Weights of a small masked image model: norm batchnorm, 26.3 epochs.
Rows from block 14 of a small masked image model, named by matrix and row number. Each number is 128 + 32 x the weight over its row's rms, rounded and kept within 0 to 255. All counts start at 0. After the name is the row's rms in percent of the matrix's.
After each channel's rows are labels from the 100 images, of 14848, where the channel reaches its highest value: "strongest on" is what is common among them; "patch colour" is the nearest of a few named colours to the mean colour under the peak. Only what is clearly more common there than usual is listed. The data: reaction-diffusion patterns (Gray-Scott). In brackets: how many of the 100, against the usual share in percent.
# conv1: bottleneck pointwise conv (model.blocks.16.conv1.weight, 160x272x1x1), inputs 136-271

conv1.10 103 [141 148 130  95 119 160 150 113  98  83 152 120 140 150 175 157 140 181 132 152 116  92 151 124  97 161 180 160 143  69 103 159 145 168 115 135 122  98  78 170 147 162 119 144 100 164  92 127  79 163 141 178 134  48 155 128 187 152 174 138 181 143 137 135 136 167 137 125  71 152 130 170 118 138 164 132 162 108  88 179 171 155 148 168 184 146 123 140  99 109 185 173 119  93 141 166 170 133 179 143 175 154 184 151 151 214 158  81 148 138 200 170 118 173 186 157 173 189 169 131 168 114 106 152 165 182 103 162 165 150 153 191 129 111 153 190]
strongest on: grey (51 vs 14.3); feed 0.078 kill 0.061 (32 vs 6.8); feed 0.058 kill 0.065 (26 vs 6.6)
patch colour: grey (44 vs 21); pink (26 vs 2.1)

conv1.147 074 [126 138 138 150 124 109 125  93 154  90 144 137 116 102 180 112 153 176  89 186  83 115 108 110 157 164  84 117  99  81 132 222 147 152 123 126 148 115 128 155 109 179 173 141 150 167  30 203 110 103 128  90 119 204 123 137 162 107 165 122 149 156 108 146 109 135 127 124 106 174 129 179  98 160 136 185 112 150 154 149 146 132  89 140 120 145 121 129  65 154  79 179 136 133 136 154 134 129 154 120  83 103 100 138 127 117 127 100 105 142 149 108 149  95 156 157 108 234  52 180 139 168 126 138 150 122 139 139 121 127 147 154 147 110 150 131]
strongest on: dark (46 vs 14.2); warm (37 vs 14.2)
patch colour: black (65 vs 18.6)

conv1.159 118 [141 116 125 172  85 159 157  74 128 142 126 105 116 139 154 124 184 121 101 125 149 159 140 136 112 127 134  60 128 122 148 116 109 149 114 199 138 131 125 142 137 153 121 201  80 119 129 163  98  80 198 122 135 113  54 149 120 145 138 149 122 130 136 140 136 119 114 141 108 138 105 128 186 107 186 170  93 132 128 111 148 139 154 130 120 162 138 144 137 148  99 184 127 171 125 124 149 111 115 148 118 113 151 103 112 102 130  98  68 108 119 142 185 144 100 129 126 118 141  93 177 116  92 140 106 157 118 128  99 186 102 138 160 105  86  97]
strongest on: vivid (79 vs 14.4)
patch colour: green (36 vs 7.6)

conv1.14 107 [127 154 102  96 102 114 124 181 121 106 138 191 135 163 163 135 129 121 146  91 123 151  90 108 116 140 104 138 131 118 101 140 157  65 133 130 126 145 142 175 131  93 149 109  85 108 150 144 118 153 103 179 113 116 122 118 133 181 145 148 200 164 137 107 136 184  86 116  56 140 103 146 125  99 151  87 183 110  53  96 150 105  89 170 237 114 147 176 131 118  96 140 106 151 147 138 145 145 132 108 143  81 131 124 144 249  57   0 108 156 171 191 124 181 174 113 153 141 152 130 152  72  99 137 155 134 128 211 146 184 131 160 138 129  89 134]
strongest on: pastel (59 vs 14.5); grey (32 vs 14.3)
patch colour: pink (46 vs 2.1); white (36 vs 0.5)

conv1.99 099 [128  97 115 138 105 113 108 108 131 138 169 165 108 120 123  84 109 130 163 134 137 123  74 130  67 129 128 125 124 135 128 112  87 129 132 109 134 125 104 134 142 156 144 135 113 159 128 160 115 104 131 136 156 125 141 126 163 111 140  95  90 127 115 160 144 168  75  78 166 122 116 116 162  93  82 126 141  86 214 123 115  75 134 144 138  66 152 200 143 144 144 111 150 110 223  87 118  95 148  44 112 137 135 185 100  98 161 204  67 131 158 137 196 112 180 175 165 116 174 169  73 127 121   2   3 167  86  80 115 110  80 154 246 145 198 104]
strongest on: dark (86 vs 14.2)
patch colour: black (88 vs 18.6)

conv1.145 083 [122 152 102 106 144 131 150 126 126 123 129 105 117  61 174 129 101 137 120 177 106 105 124 123 178 151 118 143 132 120 100 186 166 107  90 134 139 155 111 156 136 162 124  94 149 141  85 151 118 129  94  82 106 172 136 115 160 136  72 119  27 132 118 107 151 126  16 133 205 201  97 153 191  33  90 113 125 170  87 141  94  84 154  58 120 137 145 101 136 171  89 193 178 220 171 136 154 135 112 139 149 141 100 176 105 158 102 105 137 146 104 140  75 114 137  95 158 175  85 104 207  77  87 157 158 129 135 160 107 132 147 104 128 133 168 177]
strongest on: vivid (88 vs 14.4)
patch colour: purple (61 vs 2.2)

conv1.68 098 [129 152 103  84 135 165 120 136  76 130 162 148 118 135 165 119 114 142 146 147 135 134 131 104  96 151 203 170 130 114 123 161 130 121 131 139 118 138 118 141 115 135  84 142 150 144 119 142 143 152 159 171 138 101 147 182 149 196 152 117  87 147 115 149 177 134 162 149 228 111 104 112 139 149 155 112 182 107 198 129  94 105  87 170 109 107 141 183 125 127 126 167 124  68 182  78 143 127 159  63 113 119 119 122 150 136 208 218 175 141 162 167 185  90  74 150 100 198 185 149  92 168 104 205 126 125 109 134 143 170 105 145 192 131 137 154]
strongest on: grey (43 vs 14.3); pastel (35 vs 14.5)
patch colour: pink (33 vs 2.1)

conv1.26 098 [107 106 126 142  71  87 141 103 113  56 191 125 143 146 127 104 162 109 111  92 114 121 126 128  95 149 123 119  94 169 149 169 156 118 135 127 121 103 125  91 115 113 147 164 134 110  71 160 128 125  88 125 137 138 105 144 132 213 145 151 162  96 136  90 168 127  90 102 108  36 106 172 127 175 113 103 148 155 128 111  83  42 127 162 193 105 168 185  67 159 131  85 118  94 244 133 158 161 137  43 179 150 217 158 180 203 100 129 165 163 141 121 139 247 191 123 113  78 182 141 125 126 111 159 105 147 142 228 141 163 123 135 150 152 118 173]
strongest on: pastel (54 vs 14.5); grey (33 vs 14.3)
patch colour: white (26 vs 0.5); pink (26 vs 2.1)

conv1.85 094 [135 111 134 166 153 131 122 128 163  90 147 179 132 123 124 158 115 104 161  18 136  91 142 159  75 128 127 141 137 226 111 114 105 140 127 125 147 143  66 138 165  99 159  96  95 104 141 120 125 111 145 110 124  93 104 152 145 175 147 153 133 153 181  31 159 158 113 134 161 140 126  51 143 186 146 130 117 132 108 181 110 116 103 135 144 107 148 123 159 136  71 102 131 159 134  46 121 148  84  97 157  94  64 204  83 150  90 145 165  94  86 115 183 181 138  61  81  70 117 165 100 131 168 130 110 124 118 171 100 219 135 119 104 147 111 119]
strongest on: vivid (94 vs 14.4)
patch colour: green (71 vs 7.6)

conv1.102 079 [137 118 159 137 173 172 121 152 104 113 109 160 165 153 112 155 119 125 150  95 132 185 163 113 103 170 149 121 135 110 143 145 105 138 132  87  98  94  65 127 128  82 110 150 130  88  66  86 104 131 109 149  92  52 165  83  94 108 147  89 125 142 100 183 107 151 130 119 151 145  93 130  86 106 153 150 136  44 183 123 148 167 106 166 133 124  29 113 117  15 161 120 111 118 139 114 157  53 164 140  59 103  90  80  93 140 112 103  98  88 142 125 159 118  90 124 135  85 108  97 161  62  90 102 170 122  42 102 159 129  89 115 128  52 119 106]
strongest on: feed 0.078 kill 0.061 (28 vs 6.8)
patch colour: cyan (59 vs 1.2); white (34 vs 0.5)

conv1.21 108 [118 116 138 135 135 132 110 123 146 166 129  82 127 105 129 139  72 125 179 160 108 143  71 126 117 110 118 102 132 144 169  46 106 163  64  83 139 146  81 143 150 140 145 104 112 117 156 122 118 150 160 135 146 120 111  97 136  68 119 133 151 135 133 162 108 168 133  81  98 124 116 130 114 123 103 126 160  97 118 185  82 151 158 160 112 113 126 132 158 111 124 115 147 113 126 141 132 115 123 125 113  88 128 135  77 141 133 117 111 152  81 141 149 199 226 218  86 114 133 146  70 138 161   0  23 107  87  57  94 132 130  70 166 123 138 101]
strongest on: embossed (77 vs 40.1); dark (45 vs 14.2); feed 0.078 kill 0.061 (26 vs 6.8)
patch colour: black (43 vs 18.6)

conv1.121 076 [118 134 154 130 134 122 146  91 172  96 100  75 106  89 197 147 120 130 118 171  99 130 132 114 171 161 138 130 142 116 128 183 155 147  84 158 148 129  96 146 105 191 166  95 142 116  63 122  86 134 113 124 108 210 145 124 119 169  89 144 169  71 152 127  71 120 121 101  91   7 100 141 188 145 116 129 187 141 198 136 153 107 119 162 107 153 143 135 124 165 101 177 118 118 138 162 131 113 120 136 109 112 108 103 123 130 117  91 142 162 118 182 161 138  91 125 199 179 109 128 132  88 185 143  87 120 123 124  83  82 104 131 148 142  77 145]
strongest on: warm (48 vs 14.2); dark (34 vs 14.2)
patch colour: black (51 vs 18.6)

conv1.111 109 [108 131  94 152 118 181 175 132 109 130 129 133  86 169 120 103 127 148 148 159 139 148 132 149 112 100 114 154 148 109 131 107 107 145 136 133 101 132 126  88  97 130 108 140 152 138 128 154 131  92 120 194 142 126 139  99 163 105 112 123 166 104 193 130  88 151 134  99 181 124  99 112 116 114 111  68 159  90 210 172 186  96 112 126 129  69 109 128 179  86 109  74  93 153  72 120  57 118 122  28 159 163 108 165 155 123 163 210  57 146 121 154 112 148 135  11 168 146 148 215 181 146 209  98 168 139 123 137  93 110 102 115 131 159 144 113]
strongest on: feed 0.078 kill 0.061 (41 vs 6.8); pastel (38 vs 14.5)
patch colour: brown (81 vs 40.1)

conv1.13 101 [134 126 135 135 131 136 148 149  80  54 158 172 141 163 101 123 162 109  56  53 140 137 157  95  73 124 162 129 106 161 155 150  95  96 177 151 103 140  93  91 109  74  93 176 125 166 106 105 151 123 115 109 119 105  99 163  92 177 130 160 172 113 162 100 135 170 121 124 151  60  37 141 115 207 160  98 116 129 152  87 121  90 112 163 196 116 154 164  86 105 143 109  87 124 205 123 148 154 144  82 173  87 174 155 166 187 125  83 203 198 149 125 156 214 169  77 127  95 141 128 161  35 122 153 150 143 129 221 145 170 121 134 143 132 170 165]
strongest on: pastel (51 vs 14.5); feed 0.018 kill 0.051 (28 vs 6.8)
patch colour: white (34 vs 0.5); cyan (27 vs 1.2)

conv1.48 110 [116 104 112 144 112 178 155  79  97  99 175 185 126 187 123  84 123 133 118 144 167  93 130 157 112 136  85 149 118 118  94 149 149 176 147 128  75 107 166  99  94 119  68 147 130 105  97 141 145 138 102 205 138 154 145  85 166  91 110  94 116 131 118 106 139 157  89 140 180 105  93 137  72 148  54 112 144 136 115 117 114 100 147 150 120 102 126 104  84 107 158  90 144 131 125 141 121 123 113  69 153 130 184 191 114 109 158 171 136 150 126  86  80 124 150 116 100 125 136 172 201 165 179 108 169 176 128 116 110 110 142 111 107 196 219 102]
strongest on: feed 0.078 kill 0.061 (48 vs 6.8); pastel (46 vs 14.5)
patch colour: grey (42 vs 21)

conv1.105 096 [138 111 161  43  44  80 136  60 130 161 117  80 186  98 110  96 143  98 156 120 108 136 140 104  89 149 106 137 132 129 170 135  89 161 125 119 119 129 201 119 115 133 115 122 122 148  91 120 140 137 118 164 234 126 122 102 119 132 180 135 185 167 153 109 135 169 140 148 163 180  91  84 134 163 175 128 116 117 129 141 165 140  92 165 115 142  91 154  87 107 124 123 139 113 129  55 112 120 177 110 118  99 105 101 133 105 132 124 103 159 125  97 160  89 141 121  98 147 165 122 125 148 149 151 131 112 121 137 133 129 132 123 137 100 114 102]
strongest on: vivid (60 vs 14.4); feed 0.078 kill 0.061 (32 vs 6.8)
patch colour: green (37 vs 7.6); cyan (30 vs 1.2)

conv1.129 101 [128  92 141 161 121 137 110  79 181 135 140 124 141 158 147 142 133 101 176 129 119 123 115 129 102 142 100 139 144 127  94 142 126 180 111  99 161 125  90 139 149 147 184 105 116 151 145 116 107 124 138 190 138 135 179 148 169 161 139 142 161  70 128 116 178 137 107 126 130  85  83  34 141 131 126 135 166 125 203 141 136 126 125 122  12 120 164  90 115 145  76 146 212 212  85 105 160  80  95 147  96 131 166 150 100 113 186 139 143 127  73 121 180 133  86 100 255 120 135 128 105  18 185 135  71 136 107 149  61 108 118 105 148 156   4 140]
strongest on: vivid (91 vs 14.4)
patch colour: green (57 vs 7.6)

conv1.28 108 [121 131 147 138 127 116 137 102 128 122 122 137 108  86 137 149  98 134 152 146 130 145 162 104  73 116 152 146 120 152 175  85  58 138 103  54 138 161 145 148 106 156 147 123  83 145 104 119 130 110 115 135 162  82 145 122 118 183 159 124 219 118 191 137 191  92 149  79 152 110  26 151  97 140 134  75 221  90 230 149 145  94 136 213 165 107 117 161  83 108 127  79 161 129 184 121 119 110 153 114 150  75 140 100 156 159 160 155 143 206 119 131 216 131  83  95 157 142 147 152  84 129 159 164 141 150 108 176 100 156 113 117 188 118 114 102]
strongest on: embossed (73 vs 40.1); dark (66 vs 14.2)
patch colour: black (60 vs 18.6)

conv1.67 101 [127 131 124 215 106 160 189 114  70 129 169 127 154 138 115  71 172 171 155 179  53 175 216 117 129 146 108 156 120 152 186 151 170 152 117 200 122 138 124  95 147 178  57 140 111 192 144 124 129 136 175 117 175 120 111 136 138 131 174 142 154 110 123 126 132 119 129 115  88 115 183 151 124 161 140 140  82 133 119 109 113 159 117 138 134 152 160 218 112 150  97 175 156 124 144 108 146 146 153 104 159  85 182 137 125 142 126  98  75 136 194  90 179 235 142 130 112 211 198 155 154 120 100 154 128 151 127 159 135 131 133 156 140 122 109  84]
strongest on: pastel (52 vs 14.5); vivid (41 vs 14.4)
patch colour: green (28 vs 7.6)

conv1.49 102 [142 116 108 137 160 156 114  52 125  82 119 128 103 134 130 130 116 189 164 161  76 119 186 107  61  94  82 146 144 140 152  91 105 163 130 123 148 106 136 132 152 171 157 119 104 203 126 120 137  91 121 145 148  97 116 155 148 191 172 160 160 140 175 129 129 162 124 114 108  93 126 166 125 144 171 131 156 131 150 167 174  87 152 146 136 110 158 103  69 138 184 113 125 121 138 145 192 143 144 156 140  80 142  85 183 168 140  41 150 109 190 129 189 194 162 113 169 173 119 158 160  45 141 152 182 217 132 162 146 174 123 194 113 101  57 127]
strongest on: embossed (66 vs 40.1); dark (63 vs 14.2); feed 0.058 kill 0.065 (27 vs 6.6)
patch colour: black (55 vs 18.6)

conv1.127 105 [132 137 106 188 171 138 138 154 117  50 170 208 140 148 133 138 109 118  62  68 134 110 146 179 104 141 142 153 121 185 129 130 117 121 107 133 104 146 110 155 137  95 108 110 112 175  53 127 102 122 161  66 125 110 109  94 136 106 188 110 207 174  92 100 110 186 147 156 116 193 146  96  98 160 163 116 163 130 151 192 183 169 102 217 111 137 111 103 143  64  76  72  54  61  56  49 107 124 105  99 130 133 138 126 115 153 134 146 150 116 129 143 138 121 133 101 156  43 107 119 122 133 167 140 118 149 129 113 123 129 140 159 112 140 120  68]
strongest on: vivid (68 vs 14.4); feed 0.078 kill 0.061 (36 vs 6.8)
patch colour: green (34 vs 7.6)

conv1.11 102 [165 139  39 101 129 142 131 149 101 138 106 137 138 171  88  16 145 134 140 157 113 108 128  67 113 176 121  93 135  91 120 181  55  92 150 132 161 100 113 172 180 178 106 159 128 128 123 125  89  80 130 137 124  94 132 132 130 115 169 100 155 164 113 147 120 138 180 137 113 151 142 125  70 152 141 132 126  91 169  97 179 168  56 129 135  80  66 130  99  67 104  66  89  95 106  80 140  63 183 102  62 114  81 118 142 104 144 137  95 111 162 128 149 124 122 159 144 185 101 127 128 128  89 101 171 155 106  97 145 132  63 210 135 101 160  90]
strongest on: embossed (70 vs 40.1); vivid (63 vs 14.4); feed 0.078 kill 0.061 (38 vs 6.8)
patch colour: brown (67 vs 40.1)

conv1.155 105 [125 105 101  99 165 137 160 159 118 134  50  89  57  94  87 150 146 100 100 116 162 116 163 137 154  51 124 113  96 140 105 112 161 113 144 152 122 156 136 124 132 133  93 149 145 153  96  98 131  81 159 147 107 143  69 133 124  87 156 180  79 151 117 122 142 109 125 130 147 167 143 113 124 171 109 115 136 110 117 145 125 111 137 125 165 104 108  65 114 108 148  95 146 109 131 120 109 131 136 196  99 118 126 101  31 152 169 135 155  82 122 137 134 102 174 159  83  94 110 131 136 202 145  59 144 137 111  57 161 172  82 132 181  91 101 122]
strongest on: embossed (71 vs 40.1); feed 0.078 kill 0.061 (50 vs 6.8); grey (32 vs 14.3)
patch colour: brown (81 vs 40.1)

conv1.124 090 [118 133  86  95 135 138  82 138 146 107 139 143 108 160 162 145 129 145 143 162 124 120 151 126 155 167 110 153 135 135  81 161 166 107 103  95 158 139 114 137 150 158 170 145 125 145  86 117 117 134 127 176 111 141 149 131 149 122  93 165 181 120 206 100 142  62 103 121 210 205  85 131 162  38 153 122  73 125 134 133 145  97 122 166 176 117 167 183 117 127 135 138 179  93 153 119 174 158  95 114 153  95 124 134 133  91 101 238 151 107 121 153 134  88 158  88   3 134 107 126 168 237 176 105 201 144 114  77  81 182 122 137 148 144 231 156]
strongest on: vivid (71 vs 14.4); feed 0.078 kill 0.061 (27 vs 6.8)
patch colour: purple (48 vs 2.2); blue (25 vs 4.9)

conv1.44 082 [109 118 124 130 162 178 141 125  52 142 103 149 122 146 119 168 113 107  62 104 145 155 122 124 134 152 100 143 119  93 106 133 118 133 126 103  99 104  83 144 109  83  97 110 125  89 119 153  90 135 134 121 127 129 197  90 136 113 154  91 146 146  85 149 130 120 140  70 111 121 127 151 108 129 142 160 149  32 145 138 139 104 136 137 108  89  84 129 122  79 157 136 130 108 118 170 153  12 213 131  87 113  90 135  97 163 146  78 114 107 111 139 144 139  75  94  93 117 126 138 175  32  92  57 203 134  15  85 155 149  56  80 160  96 162 110]
strongest on: vivid (44 vs 14.4); feed 0.078 kill 0.061 (41 vs 6.8)
patch colour: blue (32 vs 4.9); purple (25 vs 2.2)

conv1.69 093 [111 126 118 139 128 117 122 144  89 102 170 150 178 136 118  86 176 132 141  73 129 134 161 172  86 142 133  78 131 155 132 155 140 101 123 122 123 136 144 120 135  85  89  72  88 137 128 165 121 133 112 137 181 139 112 138 109 122 108 143  94  76 168 158 153 120  99 109 181 194 139  87 160 100 128 136  73 130 186 115 178 133 108  88  68 121 166 124 172 132 109 159 234 217  92 131 118 122 129 175 131 125 194 129  96  89  85 185 145  64 153 166 172 117 107 107 180 105 169 180 110 141 176 127 122 136 133  89 143 143 131 148 179 141  52 212]
strongest on: pastel (45 vs 14.5); vivid (37 vs 14.4)
patch colour: white (45 vs 0.5); cyan (25 vs 1.2)

conv1.20 108 [131 134 118 105 127 129  69 163  93  76 172 186 139 133 139 107 107 146 135 105 126 142  98 127  87 144 166 156 134 150 141 137 148  89 130 108 111 124 152 116 110  59 114 117 128 127 120 123 174 131  91 163 114 136 129  70 148 150 105 116  99 114 106 138 122 117  79 134 155 121 102 154 120 178  73 144 167 138 122 108 127 110 127 120 154 140 181 139 130 143 120 146 178 147 177 144  96 148 104 189 179  74 190  84 125 175 121 160 227 149  96 165 166 135  35 112  57  76 121 112  80 164 198 157 150 171 113 121 100 161 133 126 151 113 168 188]
strongest on: pastel (44 vs 14.5)
patch colour: white (27 vs 0.5)

conv1.38 105 [141 132 106 115  94 138 135 110  98 115  86 121 117 142  86  56 114 154 129 126 131  96 145 124  94 127 106 113 117 122  71 149  82 125 133  94 168 118 128 144 161 142 101 122 131 140 118 125  97 115 124 143 141 113 129 178 130 141 178 135 162 141 159 144 125 134 129 133 127 134 129 155 132 111 120 176  92 145 152  45 175 139  77 110 156  38 106 158  69 174 142 119 102  86 147 115 187  64 169 156  87  57 125  90 132 113  84 110 145 106 189  81 171 113  87  69 121 168  48  89 162 129  74 139 220 210 141 106 149 149  34 211 114  56 193 137]
strongest on: warm (50 vs 14.2); vivid (38 vs 14.4)
patch colour: brown (82 vs 40.1)

conv1.95 096 [144 119 121 137 125 159 161 128  59 114 165 165 134 188 136 150 120 169 171 138 119 112 196 126 120 172 135 131 137 101 116 142 113 155 134  97  74  56 159 133 132 116  41 191 125 136  87 105 158 127 156 198 136 110 173  57 133  58 122 158 156 146 138 128 120 131 137 150 118 144 119 128 116 107  91 121 159  83  77 126  95 136 135 121 143 128 104 147 119  94 149 118 157 108 116 128 159  93 109 120 122 170 112  94 151 149 146 187  72 117  66 111  95 163  87 146  12 100 108  87 126 204 171   1 148  93  66  60 102 103  93  61 103 140 161 141]
strongest on: pastel (36 vs 14.5); cool (34 vs 14.3)
patch colour: cyan (30 vs 1.2)

conv1.0 089 [138 131  45 134 123 132 144 142 164 113 145 103  42 123 156 124 143 159 113 155 100 118 173 128 159 133 126 144 138  85 143 150 156 104 127 135 163 139 139 127 151 164 167 140 158 139  99 168  89 112 131 138  59 185 106 133 140 174 116  98 124 118 121 138 181 121 125 153 163 123 108 141 131  82 149 163 147 101 175 152 129 168  66 133 191 173  80 161 140  65  88 163 125 145 175 137 205 121 123 137 122 160  99  70 158 161 141 123 127 110 139 156 161 122 105 120  68 177  81  87 124  84 101 141 167 142 114 110 111 170 150 170 117 100 156 160]
strongest on: warm (49 vs 14.2); dark (36 vs 14.2)
patch colour: black (57 vs 18.6)

conv1.19 096 [123 138 104 140 129 152 132 132  75  85 142 155 121 192 164 150 122 172 160 138 136  99 185 136 118 166 115 114 114  98  50 150 155 104 128 108 127  96  73 134 143 118 108 137 116 161 133 128  95 139 145 170 115 139 168 154 160  80 108 215 143 106 232 112 130 177 112 109  62 139 101 105 134 111 142 109  53  96 141 103 183  89 131 143 152 102 135 162 149 123 102 141 126 197 124 114 184 134 105  93 173 160 132 168  92 111 128 181  44  80  73 176 117 200 230 118 148 117 187 123 180 124 177  46 151 107  78 160 120 110  95  92  79 164 150 189]
strongest on: pastel (52 vs 14.5)
patch colour: white (29 vs 0.5); pink (25 vs 2.1)

conv1.83 109 [112 159 114 144  99 105 107 156  77 131 183 133 131 130 140  66 138 129 131 113 122 142  97 190 109 146 145 115 117 115 119 166 148  69 117 122  77  99 107 161  57 106 101  85 126 107 146 171 115 155 110 123 109 127 132 163 156 181 131 146 153 191 133 114 139 143 180 135  98 133 116 108 164 132 125  99 205  94 138 115 170 102  65 147 206  47 136 136 197 122  92  91  65 163 143 103  96 155  76 113 187 107 112  99 156 249 151 146 166 139 108 199 165 170 163 135 106 171 185 148 136 122 136 126 128 122 119 172  86 203  94 130 140 154 127 154]
strongest on: pastel (58 vs 14.5); grey (36 vs 14.3)
patch colour: pink (56 vs 2.1); white (38 vs 0.5)

conv1.106 110 [117 118 122 131 138 177 164 132 104  83 128 195 122 116 163 118 131 112  53 120 130 168 170 108  87 127  95 137 121 116 167 134 109  90 131 131 115  97 140 126 122 117 154 164 112 159  77 179 145 122 111 107 113 128 121 131 136 139 136  67 130 103  56  90 190 169 133 139  96 118  86 137 133 103 103 106  75 119 125 116  49  94 130 135  99 134 132 190 105 130 152 139 124 115 119 105  73 114 127  54 142 237 143 145 255  97 118 136 137 158  71 114 119 159   0  69  95 134 134 134 113 116  84 234 105  90 111 176 137 123 106  68 128 129 105 108]
strongest on: feed 0.078 kill 0.061 (45 vs 6.8); pastel (34 vs 14.5)
patch colour: grey (45 vs 21)

conv1.126 110 [110 116  94 124  97 127 144 154 124 140 194 132 116 113  88  50 154 123 180 152  61 188  98 175 100 115 153 177 121 127 134  71 127  98 131 148 160 151 105 100 151 144 108 131  95 113 156 180 136  96 103 143 132 141 102 128 143 153 105 133 126 134 131 128 102 171 124 140 179 145 127 105 159 150  92 109 149  82 175 130 126 127  78 127 172  39 121 135 186 116 141  95  97 144 178 104 102 133 138 123 128  66  85 148  31 206 168 163 164  70 188 148 162 152 151 150 129 156 162 185 138 152  94  94 133 176 119 101 121 183  79 170 193 141 167  84]
strongest on: warm (53 vs 14.2); vivid (36 vs 14.4)
patch colour: red (25 vs 1.1)

conv1.31 101 [126 110 164 103  99 126 123 121 122 145  57  83 149 100 133 150 148 138 192 117 111 187  97  59 137 166 133 132 143  78 144 135 110 129 110 103 132 124 118 115 135 117 125 146 121 128 127 136  11 131 125 136 133 111 124 114 129 136 164 119 122 163 130 135 110 134 143  87 118 148  71 135 118 110 151 185 113  34 115 147 164 115  80 148 131 110  50 143 116  60 132 141  84 109 110  96 138  57 181 146  77  84 116 114  77  77  58  97  82  64 118 136 187 104 151 166  92 160 117  96  58 140 153   5 132 139  47  67 161 154  58 136 160  90 122 126]
strongest on: feed 0.078 kill 0.061 (30 vs 6.8)
patch colour: cyan (55 vs 1.2); white (26 vs 0.5)